{"bottleneck": "fsq", "encoder_activation": "star_relu", "loss": "l1", "latent_channels": 5, "decoder_norm": "groupnorm", "decoder_activation": "silu", "residual_init": "scaled_by_depth", "adamw_lr_other_params": 0.001, "max_grad_norm": 5.0, "epochs": 9.9, "adamw_weight_decay_other_params": 0}
Rows from block 5 of the encoder, named by matrix and row number. Rows with one number belong to one neuron. Each number is 128 + 24 x the weight over the matrix's rms, rounded and kept within 0 to 255. All counts start at 0. Numbers have three digits each.
# fc1: MLP up (encoder.blocks.5.mlp.fc1.weight, 480x160), inputs 54-107
# fc2: MLP down (encoder.blocks.5.mlp.fc2.weight, 160x480, transposed), outputs 54-107
fc1.34:166141119187120086116117138137116135157169154162106137138132122106122127147144100137120129155117129111104162123080142123119141176117135100128118150115127107137152
fc1.35:132153118196130099108097129119118126150153140125070163143148093108143122140127152115090134128095125132098130123118128115158143104078110113155140145092102119126103
fc1.36:164120135179082108135106138141163117164168151109106162089136083126159117136148115174100138132098104128121107089165087091112121126117140082126137119167115156134117
fc1.37:163141117130124100156123134153171114116121111148120146145155153097131102174133141134111131123105151124099080092150139111142128120123142118124158126147125115148082
fc1.38:190183147188165102144085096121119114125203088104113177151136106123114136160125112129112175174079101111091132083103137163118198111070169107125134143096135074073153
fc1.39:134117093212115132181114123150130113149179115103126132120128081084134139123129122113090148174096088151121130145128168116157081124129178119188149144096147095126091
fc1.40:217116112196101116124095094140102078135159118115094160179150113045143101164180105187071117104071178129062123136126128116093114122105155062146159153137125145130127
fc1.41:154120134171142144135122104151120125130132119118105115118151130107124112115135116140107119128113121156143120126096147131130111151104141122111144151139106150140125
fc1.42:131135130235174107117065134159084172123184140135076146166146089042157125180074170071134166117110134085072111098167107117070118116153150132110130120107059106057146
fc1.43:189118097219106096158080133186145135167156144164076142157141141091073108187173141125110117141102185112119150161159075101114126167083141056117166127115142091106051
fc1.44:159124118190146125143124102151132092146146126138112118120126121098105129156153127130089153122078157100090141148123124149155139099127161127147116125104122085089142
fc1.45:137161132164124083131107071159145081128128047142109160133083135100138135235203068119103115084135138111075111152157142112092102119065187084133170113035100121130152
fc1.46:190134111190153098150079137152149128111175117087153125108125097099134112184150128122093127130123117110103125076094150108164139104087174132174130134108121074112159
fc1.47:151124144195124092127112099151092087112152091130092140143123101100121105159150160119123154116092133137114071116127118107141118118135158063120137112103120108133104
fc1.48:098108111218131146135121099133112122199203138081103158177144130144055150143177138087070101082103147102113111088146120173147136129161172117154165112128073118090100
fc1.49:169128137158117138136114102142146092131125124122094140164150080099104141131159146117125117115094126129114144117152099123123180110121103110101121114139133125149090
fc1.50:144122127149134134130133147127136129144138128129108138125139148109121133122133137140142115129126137113117116124143119132128138121134127097124131116137105125125138
fc1.51:152118128223172123152100126108153128137157126169087095133150111100100145156130135120116131127103129115109095115131172122143129107100133079159137146076130092116138
fc1.52:156140130134105117165115103096149134126115135142121117125150121120110139148120128124122129113111101131115145134140143122121108123114146120134130156100115153113126
fc1.53:147153112158161140153097092146107158173176105140131141101129133084118113143134151120150163131102141134159166100171170131134113125098156102127164114105109094148123
fc1.54:155132124152130118169098118144131127133154138123119124105132126105139111131120127135111127127109133129117124124152128141139123131119137120133125124104131128106120
fc1.55:164127166145132112144076132129174120143095149136108139117120122117122144140134122137144114155121114108123132137147093130113124166123109120167154125104127134104131
fc1.56:122154134151122121125088108148124101126137118114095156122119127133144134134133137119125129125114125118110118106135111129111139138117156105117142099113128124107118
fc1.57:142141132167107088163107102126113158133165164142108136169121121103119140154105126125111146122126131105115114119113132164155123119098130113108141115109157124094120
fc1.58:101124119188116127115142083172180080149104146112135133134120138093128110162099133106107132118095129114134099115146151112141138136122145113111174128127091132129156
fc1.59:134148122142139118137127143140131110138112132142129118121149122114132139143115134144114119132108139132130119119138148105117131133102141114117126119138129128105116
fc1.60:144173144182140108147118095127120132141149125150102107141161127125128106137109140105106133141118125158084149117145164116133132132096164109120128119109143126112130
fc1.61:114142132152123121143118129133140108121132155128116114117141120089109127146136143119115115141146117113117109116146118141120134119127125094109123122133100156118115
fc1.62:170157094224151071131116094097130142166225145129116115108121127117179153166121175122113129133116127072157126108123143096105151110123122110126118119075123109119165
fc1.63:158149120174154129133117134123109129122142139121128117110133095121132137122140128119123152115126126115131117118127129120129142137120136111134131124117135115116130
fc1.64:118130089164137125133085125118157129129137147127090139134131125097129119131110104130135131118103128119119143136135122146139117129127137136129162128119120140119116
fc1.65:163135119204136120137113102139117123126152126112106140117106125103130132150170135114107107157112149160088121095140143098132149112124153067111132173106135107157153
fc1.66:136148117155122112127127144140148117137134155134119146122115122115132150152132126130102109118117124125115129105128130128136122129109145120141141102141114110137102
fc1.67:153153155182106121154107105117121103132148122152120125142123111114104110127142133123130116117099124154116136136116094107133128146110132133125126106138135167110132
fc1.68:137137137152130119130115128128127131138133126132119140126140128122139127137123143132106123128117134124144132128124125112118128119121123105138125144123123132118135
fc1.69:133126148186095108142090139132140143123151132145145113104127109127135130130110130116097134111038109134077115146131134106099085104098172113101159136104131159107101
fc1.70:096175135164134087179123120164152115131133126117089155143149118086130124138138100130129114112147146097150135103128119133117095152106164123155163132087108144131104
fc1.71:136132125187154087156147086143129127155143171110110163149084112070149131174161143105140103096080145142088140101104091135127114159132157127094157135085087121143149
fc1.72:136155110166127140151114147128155115143150148152101158151152136129148144163134143138103142136118130123116092103127124152129135140119140139130116106107125114095099
fc1.73:144123111150150121144125078095137107148130145162109126151118117095118123135180127151117128145121127131084105106114120109137128136120129121116085119119105115162128
fc1.74:186136130224119084133086089142122113175162117126094184149143129073121172175127117126112137130096085162100094150170109107135109145143193120127180138125123116189121
fc1.75:139122139156153105132087127149100132116116157098075159136117124114138118149177131135122144125113159126149114109131124199153143144119145106137123114097115146125119
fc1.76:136166139221124098153090124154075121149130115179098125127141073138137135165165130121088186112110074148096076083149144132147131165084131105156177120077116093064122
fc1.77:207132095217171108136075165156116090174168109143104145136121147136131163148125127133083135103121149124152147099148138127141109154123139139159140139117106147146108
fc1.78:185127145217127130112128079143148119164147136107090150178070097088155106124154164074086126136076127141128147108101129110138106143145113121140149094130178088177130
fc1.79:175154128231159115177113099125125089174167121142112135131150095105123108176128112106079129109075173116084107136112126090157098125137197110132115096070117094142138
fc1.80:135155113200123098152079121142139103142174084138131135121184115121105131146142133090103155127112109110133119114156131114126146146123145136120166151085122135128099
fc1.81:132228146214128111131123097143138152120171153113134122158146099044097090132113122082138175113152084074066184065123151123149159138095144081180166126127126066119129
fc1.82:139155111156147140123092137128118084147149071129118140146099171087141137139159138165118146159127127129135113129137122118161155131166139100144140128121120131154133
fc1.83:122120138175123100143094071103150161151140140153118133128126133080102116121127149141087175084140144099135102121140123142125139122102112104105160109115129090118112
fc1.84:140119123148137095140124127159112088141140131122124141146132121127140144139149114151138133127105131146110123118126105128103128120122133076135120094105119131129121
fc1.85:141122099155150090135106138133112112174156117159110091145132139054129094147154121109105125100124162100116153135116129122161097117125135117146140155105082092159098
fc1.86:147131120185154089140111121153095118117148113138130166132122160138111111126153122070124140103114063099097133117132106156182075086114127094130133114115085122129170
fc1.87:188120131149137088136111105139093144134160112104152153122162112114148118152157130123128153104113148119127111127177115113106125144129145126116193098126113129143112
fc1.88:145120133186124112146117082107134119122154129129102171104126099103123115161136149137136160127061110087090133125133120088132135125121143083151162144064108129135164
fc1.89:148154127152134104149064146159140110125148142144064072107151123062132109156157113118121148139072117115125091137163138105133113146153136092123136133111126106106115
fc1.90:153150099178152103119107154115152097145148129123122124137108112101128118126146134127121115133114118132121106116136125117139130110118150089135119151122120127114162
fc1.91:158137116149132105149119155118135118145126128111114141130125122127115121137120157124116136125129134102163115096125134139087147120110139103106119140105130139135153
fc1.92:128131143220129027216119092144034105230204104158087206076164199086107135157110113116092176146082144097150094113137143035152165128110181070092117111085159111113090
fc1.93:132132124131117124122123127134122139135134132133132130128134129121131134128135127133126134133126122123134126131126115117125140135126139115125139141123121131123121
fc1.94:132131164164149082144105131078152145140152110140151106134113124103066120118151153113051123096114145144095178132129103093149122127124135148075152083119142143127150
fc1.95:160157125155130134129113102147103082124145094104108145163151119118109121168153147157144105106110149120099114125097147112136132136131161123113180111124109157133127
fc1.96:155153127138136101106097090113155107115149120143088132156123089138120105116127153156150151124117092128118125151098128139132118112117140107111170109151130108139106
fc1.97:167107117162129109117109099155116113134156143123148144136139134047110136124166190098128123120119049125142076134130131121143113142133106094148142133130098130142133
fc1.98:183179104255133092164100098109153120130131138163113147097164102038127178150183117135103081145094157093083149054098124042109123162100176081161151153105124089125117
fc1.99:126139123172122105143116117120146128116135129137121168099121110080114142193137145128118141136125130126104123128126115123145139136143174146139157104134130111115134
fc1.100:174164124173105105132069113132118090125143123126086147131155092075113106120175140133114123114055113125111110121137136140115148107099169111123146091083124125111143
fc1.101:186093151154089117150063152123119063151126068112134153137123069079089087172174137134091135148072125110129101112130152140171131123094157022110175122083093114125146
fc1.102:190110133171107099148150123127126110165135156100135133156110154113100116110144133107119137122125135125101127132143113145092124122140119139085156148107127129077094
fc1.103:146152134197123064112080102165134104134154112124114137137144122066116122130136132092135102115096128100118098106138138130123118117108152086113171101078127131102057
fc1.104:117129142159133089143121148119129119156155130144120146144108124121123106137123114148091134152111157142138111119146112141149130146098120137135153112129120153117092
fc1.105:175138133163096102149082138128099115120156145122102127117143154096133139145174125140109142125092136133098157094152113136111147144117135106124161118114133116151139
fc1.106:139126133164113102121133136133117121141135144134125094134119112106128139135145119104131116117117123115124134137148127115112135139106158103119145130127122115130139
fc1.107:165138118161156119146116087146109109124142149139096128143109133080115100167150113125097125128134121162158133130126151122098089158141161108126110141115123140159131
fc1.108:139138099153110098134112130140156133130125168128123095155145128118128120126128146134130113124108108114104139112128130092126139117127133104162165136109116118120124
fc1.109:207143123255107068162075126123129109160192129117095130129142123088133183124117153099098129157090109150098116111204135097166120074109140078118186130079187117091098
fc1.110:165180103203132046115076125135150117142168180170125169122168072023094092139129164126095158104112176100129116096153197104115147117109162094162178132092120106145125
fc1.111:149154099184134094146102123109164138183168147117109102125142137101089138167136154128125119149085149147139095110161132132167110118118146093140171131094124134131092
fc1.112:127129159143132115139105142145150136151137122129131136123120149099136101130156132134112130144120104140153139094137127105140138122142145116138122138091128122103118
fc1.113:130137128142128109139122114146115114130128128134099132148143131139128115156115147109109130107126125119117124119150112125134131121105133133119127129126133129117128
fc1.114:153140122176137152109125115149122101138126139136136126115141133140097115142127143132147108099132129122141093111106130118111111124133138103119161147156097132132137
fc1.115:153153131169139139160106118129136113149167126122102116080120139124111125167136107145088121124114154115115109167119130133122133109120136088101164136121154128147122
fc1.116:189152090197123115128059123173125101144190122097089087104083122023130141158167118073114125124073150108104111092138111130087093106159194108111111137075091118077148
fc1.117:122097101153166117114103106178135108110198166130099159118114079112136119097130130139131116139127123092095114114158125076133112117123119126123150129146155133155123
fc1.118:169130096157131104142107118153136140120138127144108125133138134122119125151138130130122124125111120122117126112112122110135103127129138117110133107125127119118139
fc1.119:152173136199100118109085119147131086124121137129090119127121106108133118139170125124120092110113128132080085138154141102153120134116140105123138141113142123134132
fc1.120:157146107134094147163137146115120109161136107141132153144106172123116134146133150108140127092082138109089097128150126108160108156105164095138114108116110081107117
fc1.121:153164089239087061154084117105153102144182134141109126094110135080127154140158116118134160114085134091089126108131145096128101146125095089137194145107121109113130
fc1.122:131130106195170100149090136159109150141140169164112141156136129070133109146143116151140180148110102113098088119188121145113114125153123121164117106109105134138121
fc1.123:127143130141138105137104124122137122139113136152112128119124131141125137120128138121111126120112124120116155131129128138136123146105128102121124111110128136106117
fc1.124:142125132124105104150085135106143122138141136138129128124156123118126106146133109121140123129139122133149110128125130158122127141120143125121118154111109117133127
fc1.125:150159112184122092181077118119104126110101141140108170150145107115132090123121096128094150159124147070119115126143167109152179133103136120113168108032160127107086
fc1.126:153137129144120108132102122112129136147148129124116130128124118125118132119129120125134127109116136130121134117127128128135140115115141120138144113116143137120120
fc1.127:161157161158097118136128121135154118148134149128121095130114136116124101137132167165142136117125131098105108113128126137142133109124144090124145111107129120109105
fc1.128:145116153157138116152080171145113086170132105104068140118102116125112149102118134104125112113150156114119129159144121096134164139125131087084146154131124129083161
fc1.129:136133130142141084119137137099120114145144139130110139114117124104126125122131127104116127126116134127114124120131144122147144090118118107124144130115130130125131
fc1.130:147155127178153107121107127138100143089122152112093119111134129137146105150154143155113137118061134144123123122107132115120100086121099075140159161115142116157093
fc1.131:137112118138102100144109099175128103123168164126116146137110127091093101128154105143113140117130093140119118134200104117141163085120146092118182121101131108152144
fc1.132:160153139173108106148081081206110072117168096157129161128096110103148139179131086109060103083114115122134062079144112141153126148112169112120126110105120122127131
fc1.133:147137132144114109118103130137132096120126131139135112144131129109126129145130129130127110124137136151113131127125131117115124122136148106127132142135132127131130
fc1.134:168153107255150165172064077186072075140234133091086144151154148068092095177176116123071133089118137104090156095137113137119096108133167109164112093104146137093117
fc1.135:117152103151119110158139100151133113135127119116129166132145136122157102140150129148109156114148134138173134064117122146150103063133095058107148119135149128118105
fc1.136:135131120138127095147112133118103116118143128113114147144103114117131135153145131121116122142124128131123106122149129107115145122132127127126125118138141132111090
fc1.137:111114113152097112106103114138111121159165150156107139150113132096164166149172122116093134112118144134103098126137106139143119132114142126147140092096150154129152
fc1.138:152181100175082107135091135139106118102126126169116149137118123089100134157168087109113101101125124122109161082155133137119131119071152082049119123127109142119096
fc1.139:140142164169124117153119096112137124120152129120126125125137118090147124144135127132131128138107124131145109142142146107116124121116122113146130122099132105159142
fc1.140:137119119155117112110113112138112106153142138091108100139127126085114122170152158128153119151114143098117082108125142132099129123140127120105142160091101135111142
fc1.141:172150118245132067144109129135104088138158121119119158147147089103113146151115147127094128141097132105137109110103112085142105130083164107105148144107152108132088
fc1.142:164129124175124125148114124148100121130150132109098136130113133114124131126131113135119116123093130117141153134123127133127121146111144106110141141130140139127126
fc1.143:167126141157115124131097074115157098132134138129139142131128086079087124154170122144104136107118145098108095102145112107099112105064139118151173141101108125135141
fc1.144:149151118181126121119082073132146086108117135149148166137109140075122095150134133151115139117097120138103109130168115118106120145134180128135146124100117099155105
fc1.145:148132151166118129129121090121140130133146160124086122103136122125128133156116138128133140098086149131157093141142150122121147134143147121124129151102107138113109
fc2.34:141121103163128123147085084154143140130161140117131135132133119115118128137151130127127149140141118133125119120143156099142116094134139124164126140154108110125085
fc2.35:157154146144137109178146131167135113118095126147126119166154122102103130152150125131099127145144138135142167116128155121131124136119142127081104092148136156117096
fc2.36:101115126184143105101102105126110146118141125138105096152138137078122113136171149148160145165135139117143131155109138105101111130125127126121108107133129109144118
fc2.37:071138111158154159128168185104063125164089103136149116124132096112146162104135125145097148146082156112127137144111114123190109131096137143181079082146113120147174
fc2.38:108058103107111110124102143095107123182037116154168134082117122164193072102203126185069099166135173153205135146190155129139148088147101114150110093208076205122113
fc2.39:139121177160119090160107131116093120176109128112098110133147101171136131173131164113141119121134101094176139131145130155164126166135050122088086141111165104162103
fc2.40:159142121146115142129064098131137100115127116154138113119146132100105140137149129152117126126127150090117124098158126139121155141109104149145118138098160110129131
fc2.41:127135094138155106133128134167077107142123115170161143119103109101159140164137088156135155120150116116117189110134109109133118105087096122112110145134148124102120
fc2.42:104138199182180118166119133160066122173054119178173169129129145140132100112110111101125109110129173105208143115188137187212168126048150146177233173171056144145054
fc2.43:093123091144147159072188035047166127091099171110119096141149116160142154148105066137155118078152107234133153140134091141129116129133082202121080150210196114104096
fc2.44:125143127162128120118113115135105134132149111156092142146161137109123130091112136108119138122154132141113130114106114128148125098091128147154140142132136118115091
fc2.45:157075136149165140100132130170114146112124112159118165093146121120191099116125178100083112152073114130158145111131097129087137140158114103112143133132173123121128
fc2.46:204183188190086173106156137115144102095090167182096077220134125114095146112156121124101140178168154156143163122131085146151079123134155099096156068149122168114103
fc2.47:164127096174117111149135098135137108138109130139123141112141128113134142134139120109136131132131088130149147138156145114101114130152108104127147133140128089141122
fc2.48:101092121066157102224039199139122132114066153147187147117129192195132137173089136217120175124096122108230142053206184192155073097128141162140143221164118112136104
fc2.49:160140104137158141135124118132132141160130136130133125159137129107140138163133107122169061135150121063156148132148138127106138136101142133090135108130147134094136
fc2.50:139115121195133126135127125132124116121148138125128145146148127106120106124120130125121120121107148120117130128151130096138165115127130114121146133124139130134137
fc2.51:137125118141129105128141131124125118129138099131113136142119115113116131145130129142109126140119135140130126115123125124151126116144140103108162116127124122106133
fc2.52:134085146113150122142138148130125077098142116135073115152135168153119142137163089185189154135141122157142103134121146128203119126097103116094163097066155165125153
fc2.53:083146099154147106101208161152172129088117227152188101171108120181170198179182137139088208140164095121103117141132056142212135198141146116173192053106135132103174
fc2.54:154126115176140123142095119123125114127131121118126139106136121098126132133144133137114114122111142128144122121127141118127133126121134104123147146113119126133135
fc2.55:174130137164078131149154121211123150096119145122134096135112140153139085129174089102144148120133081140135113089127113118136132118179113128101101130143118130130070
fc2.56:151119129174121129132115128129131127132137125132110138115131111113110128129133131134110123143096140122162135112138142127134113114116167114137146144126123126139126
fc2.57:157104133173120111119112142104080114093123141125107135088167103105136139129146124130102092093111145141150119126170145129120098128145138112099110134114124156121112
fc2.58:130059101188144101142162115118111122113173169081136132108106143121100154149165172100120194119128107078135154077083071147165151143138082130106104140104142065147120
fc2.59:172103141173116115096116125109131134144105125108155156145125136090141094131170125137117121168142136084152121134113084109157146127134140080129124127147139133138128
fc2.60:128145135149148115146088137161069096156118123118113135141141143095113149145140150128121159143126135110156102109148115133146110104145097135131147116109104112145124
fc2.61:139121117177138115148099115132119120116138115136114148129144127127128112112129141128112141145108112126127122101139124097122114121101144141129128128114109142130128
fc2.62:125105113141153148105183136172154135163085136122126148148146116125091108127154118121081160142124102159115151121115097077129081128143146105164102115141135112158133
fc2.63:146122120173126121160121128153141110145133135120116136105142124114107125126140132140128146121114126129140144129123148124112127119140148127117148157110134115139127
fc2.64:179143075157110146124110162126112160168110110113135132147114140109138151118165139089107121147126129105170165088141109107157117131130102138130129133134121090175146
fc2.65:146097089169103120158133149161133121108146169080122135120119122146096128159099143141142169160127157079127102122136111120126152119157134132104111103103148107108102
fc2.66:134121162164146141128101112134108141113134120125131122145166143116125140132151113116130129153104144121147117146152127135119127153114135112126121146128164121132114
fc2.67:121156062145119137155147110142176196147131125142140160143149168060111156113100140104131185147146140104145118113142090149165147088137093132148125143125130114147138
fc2.68:140116110168130126122119132137134115134141142131125136122136124104127116127134133139106129152112120115142119113132131108133129126120142110129146138124138128157127
fc2.69:139103074112109162060212153106171080146078157140154133154081121137085112132193076151129120145173120127171169191161160212185177143124042154101128131107113135132077
fc2.70:146154094160184131160106137137102080143116092124097150120138138098161120096121104120120170162072061142150125095153141138143132083104133109163121168159126124140164
fc2.71:137166113173110120112162083120099135134127100113127120113152169149154119146099085114107140158111092125148162160140135117127165113106103123130155123146139065156118
fc2.72:115125128116171124105125114152157166127112153112097132142098127167088108094185129129105154093135110094124166139157144109164153123116114095142151202087093141127129
fc2.73:131127107192114148094149103135129108087174100194116102046152107109163174092071110138134148162111116163119137092148113103145129134068089179123116153055183112136130
fc2.74:131110144159119132105160144119165147056137096170133134099147150133090113100089115167138169151154129131123080080104110135156147120091118162080151111154146088057135
fc2.75:152090156199113121117072098146134109142158112117154121077152164158089125094144168120182110132077087115151157145108161081139178133160130118138188104085133138151152
fc2.76:130120095162191101136159131126124100168085172089171119139162143123121121141139152110123117162097128098153158147077121120143137132139123156164111132143152133194098
fc2.77:135118111161140104127154115151119140124145123126115115122134121106140131130148131128119136160112145140133125091137122126158134122116115142101138124113149130143132
fc2.78:066117094202166089138074161205128105073161141183081098101148128178112158033136144077164139100132098128143127120141120163163146121165182064135129158158086093135108
fc2.79:152114127150119109122126129146131127135132146123091116139153127111128146107148144138110136135112129119112139122127133090153116135136128106142154141144146120129122
fc2.80:161096140148120097135152135123137146127134159143141127104109121174157145152141105174140120093098128148167107115149120107164130099122104134108115137115147100147122
fc2.81:122073142228074088117001104158048152108171141190058122105176174122131155099155138076128081123092129134142180165119190088163141113135127151126127143019116187097122
fc2.82:094165135146173135116200099108140100065135148159079158143074137183107145175141142121126108125173108187130072140160141132145120162098122206115190087122201152094161
fc2.83:133093085148155119120150156119110090151093095077119050103156153110141099159124091153145122153151121159082126103160128101170100082131129151103140138159120136196150
fc2.84:197130138166104116183103118132124145156084113146153118165167122114102140108139141140083123139115120140137099130170131110105108170106113139087148160118114137173123
fc2.85:169152107152105175087136135136110118097181155128146144129182147103151137125147118138121152114126165099155130140134147153115146138104101141120103129101171131144119
fc2.86:145125132127102125077127081171129101151142165125108150103131130175165088151108104130130138134070163093097108100094112127085153121137151142102162151142126096107109
fc2.87:134140119123120114131119161120101099145107137132143116135104142137112169087149126127140130136135125136130113145118114111132148106078131111140141116158175159133154
fc2.88:167162113160136100136153086125085085143109121108106106155160175104119131138132142141101101106137099137147117086115089131151091151135125098101135099138177103154138
fc2.89:138115171167119090139108128112125095149120141112142131130161126144140128111137126120119113150121147139171102156126135099119151115141117054120126134105132128124145
fc2.90:164150138152118123124139118122089088135129131128110111123156129117126124152146118153094138108125126127130122094139136108115148137122130150097110090114132140126099
fc2.91:147112154160133124116130143129121129113118123138145125153121118121120124163158089152145110113103112116111122137180108129147143146134125103146139124115101117123135
fc2.92:132188110144176099139129133086108144161150148158156134131208127150140176121195110122137089144114093150127222132103107084095065126178075155110090103111176136064181
fc2.93:151127118181128113148098118125116129136125124127122135120133116105121120126141128128116119119099125121146130113120138117109126117123136107120148138106124120150126
fc2.94:090173134186111073087116115104052105173141142100156151120058161155159197105093144153159194175124154133177145095109127156126117129172112138150141041113089100130142
fc2.95:119105096163111161147139101153146141100113160109098104131124115123126115125122120148140115149118170093157154103158113139149159114118132117115149144146156111135154
fc2.96:155134185153110124118126146147088138076111089097113171137116138117113116121169130143101132150125119140141109129144166139121123122126131137146154126118104195121120
fc2.97:167141103157157115128147138150111136111136116109078126099160139133094095127132140153127123124125160133142107118134128162130142094114138110140142158110143112134105
fc2.98:090099138192089146152180143138134117107134091129062151191151153143103106170166100104173170129151150121154141150117139122127146155113127118151128083133116134134168
fc2.99:158125133161129137140123118126144112128137144123147128144137099118126118124132134098135134139119147118107111114125136130123125131160098096144177114132108151141131
fc2.100:087137181164094137156140082126157118128158122177107129116196137141111123126095118109104155135151143099129135111126138125125163133089142147141116173150136143146129
fc2.101:122119160156163121115131128183102144088149201181144113099147117149115072131147149167159148149183076108138111108126116091146114135083141082112169186145121116109176
fc2.102:107152108120125158155120101120107122155141121134118099067137155166146111152115146182123126147115125120123092114126147089146112110139138147132173108133128088107115
fc2.103:167153134154119128148106112141111099119138128144115147117128145138121125133137146148119150120117147106117133093126128124113147126114131136140149136123139134145128
fc2.104:132125123140158127121120106132101124128130140103116137114160133115150133122132121157113136124097112103164148116128142101134118097124125106139102159134113139141125
fc2.105:173113123173185129140116112108157106155157132095111144126130094137167116141150120120109155200124120148139141102113095097152105104135116124091164121130134092118134
fc2.106:153145129181119122132128115140145148118137133126128141111140115128109133122142160125111135181116129122174119105144124138126135114116119094109110139141131120123121
fc2.107:114134132179097105161121158131104173109134114111103134124145158089107137131156119149127124131100139124107138140143128144130123130116122134127172129112114151095141
fc2.108:147161117154125145138156099146139139103085111148095126114137114124132106137111101144094135158102137116141124134157140130137138115124134125105129153129118095152130
fc2.109:154141120158135113162127119149114147103120101115116138134146141105125119144147104133141139120099117094151138124097153121113138119147151138125170098140123131170159
fc2.110:121144123141109129133163142162129181104086124091135156149129136116124121171144113161122162144150123091132125095118073120153172118110180100107108161146149129137129
fc2.111:149129127169143119118115127139117129148141134116096110136135124090121118128138127147111134121109130111142139119118125122134121136121125110103116126117121126136127
fc2.112:158150145148126121128145128139146125135123143133089116155151124100103130105135122121113122129128130127151127113115105109158126139083136100122143114109136143135130
fc2.113:150143114181137122143116125125121128135139122110110122110141137092125121111148134136140125141129111163144122100136127115114125120113135115122113136103125129130128
fc2.114:134128138138154126156087102104092123151135121103106127068125124134149089162169085126100152147125118153132102145137119124132146151138108118137149113101147155149156
fc2.115:145122129165175113118139095147128128155120111122091134153146116122117125121129129130117126139114140132142133117128105115128110128125148128124146150122135110119149
fc2.116:160099114179120142150086133156173099150130151126143138147101103132111106120114234187143124128126105139116107144145165120114164124147144132058107138090134147121165
fc2.117:155084151160164086122075167158139100100133132144092157139133134126128130111192103135151102151092099166140140127155141182086092154128146122101138111132132083115138
fc2.118:144143119158129125124132106153123145132136140113107119111138110125129123127129121118130128147115124111142129112147140122109130131121130105120146146116122113147129
fc2.119:125117158137125111121120132113104109159135096092159099170162172111132150128117122161113160169109135118140167108146128133124128092137141100136139102164111132121151
fc2.120:137149190143177192099124112130134148107098094140137152122125127051111100129127158186127155118220165097109151041146101145101136173095145146072171125218108197114126
fc2.121:108132072172137144147129098126129131144131115109074129093141136129138119154125134136109097151096117160138124126116122125165120097094117146139161133130113115137096
fc2.122:133090126174108150170133100094064108190150122118156109142097145130159158118134142138134083110189123133120193093140068157116144148129141123177102147129106067166084
fc2.123:133115103156136111148110135141113126126133132116122154133146105088118127128137136126130140160105133142137108091156129121148115108145126106142111121125121116142109
fc2.124:141129145170113118135106115127120100137135146121094116134115108130115147103137128129134124104107112127140154102145122120128122122130124109106155135116123136133123
fc2.125:168119175096156087123154119133110108140126149150134108134164087115129169124096117125155166144130108173126132183127103174100118146134131122129128110122163083099129
fc2.126:131105113188125100130129096140106128117118144129098125120157137108152116129138113129111125136116123126145141109132160120148115127116118124127168149139105124127130
fc2.127:139113082122113129133138127175177142090142129125136101135107145133149120158153123122127147101119118127161148132153140123155108119127145102116165163103156071116144
fc2.128:151139054105106122170120131161181100115102124093146132109099173210124211153145138101056116201119074097082043143128096129162108044179137146242173219098112095102120
fc2.129:172126137167129114152096110145122111137146095153126128137137142133109132158152129153104115120124120111135124135113155119126121137108109113122138139115137120131122
fc2.130:185080158164119113166124132136125149194121107134108115171139139087090141146159088157109144130192132116168109104155095106104097103163143115129148112129127135150133
fc2.131:093084150220218069080191138115186163160115095179147134193137146159130059100124160076204090155106093116096237090030090112174138168166164104151158098173135099187112
fc2.132:117135087151147135100130141106112146137101088094127122131159138135142108154107170166133080111131153132091158118099145137143098144106137137083090115167157100119135
fc2.133:148127131167109132133128138153113128126145134142100134091140144112116134150151108144111119147124128143127108123125110115117122111127123112134149133101148158112140
fc2.134:134128135135140120167102151105139155123123145127103159163138128100131120081144126161105145138136113110147113114132110124122134102132109120114136104112128158115154
fc2.135:139199140170158112098149166093076097075136068161073079141144140152099146049094111153182163160106120234131128151055101096158134145155171131141149062134128133122120
fc2.136:136117150167152135114100128141098141159152114107129137115127137110145139131163140102116134137125122103149122119145135099130125131119157100131161144155124133154107
fc2.137:127130108195121118157098101146125145154165137095121158096131116120098146121104148120105143148110157132115125076116133130175125105110136123089134108134110097142114
fc2.138:144122139186102107142143103145076111114157123122159142135120100127136125114143127146161143117129102127126129101114113154135174143132103088096139156114168154137116
fc2.139:138131099197154137155127154166112115185141106113121137103152140143141135100126108143122066139131104133167170103148112115171147083147139127124154180133120107116112
fc2.140:140187106193186140095112111151136134078170096139120122130167166150109112115143104134113110108118098118158174121109130096163135138118144147162137149196153139178124
fc2.141:131127097166147153133142113142136136143107104124118141124133127097107138145145155128106125148138129108166148135159133110163134100136119116124134116117092103130129
fc2.142:141124111157117112113118125118121130171117142151128151130143116111141144147155142139112141114153120087135170109127117144170109084077112082146145133145108130120129
fc2.143:146134114157133127131148124146151135139149125123096123127146134130108146113138133150129140112137129123120115132111125143134121126138108117119120138130126115112130
fc2.144:157147112145164108095099133141140130128162132107107154101168103163214141114140103116121084204141106053155162108163097090185142118139140138165156160124136147107132
fc2.145:120150093104106126144155152165175092118081105115159153135161132106123168106159128106116116169113073114123145136174159114119134106113128151191125126120112120091137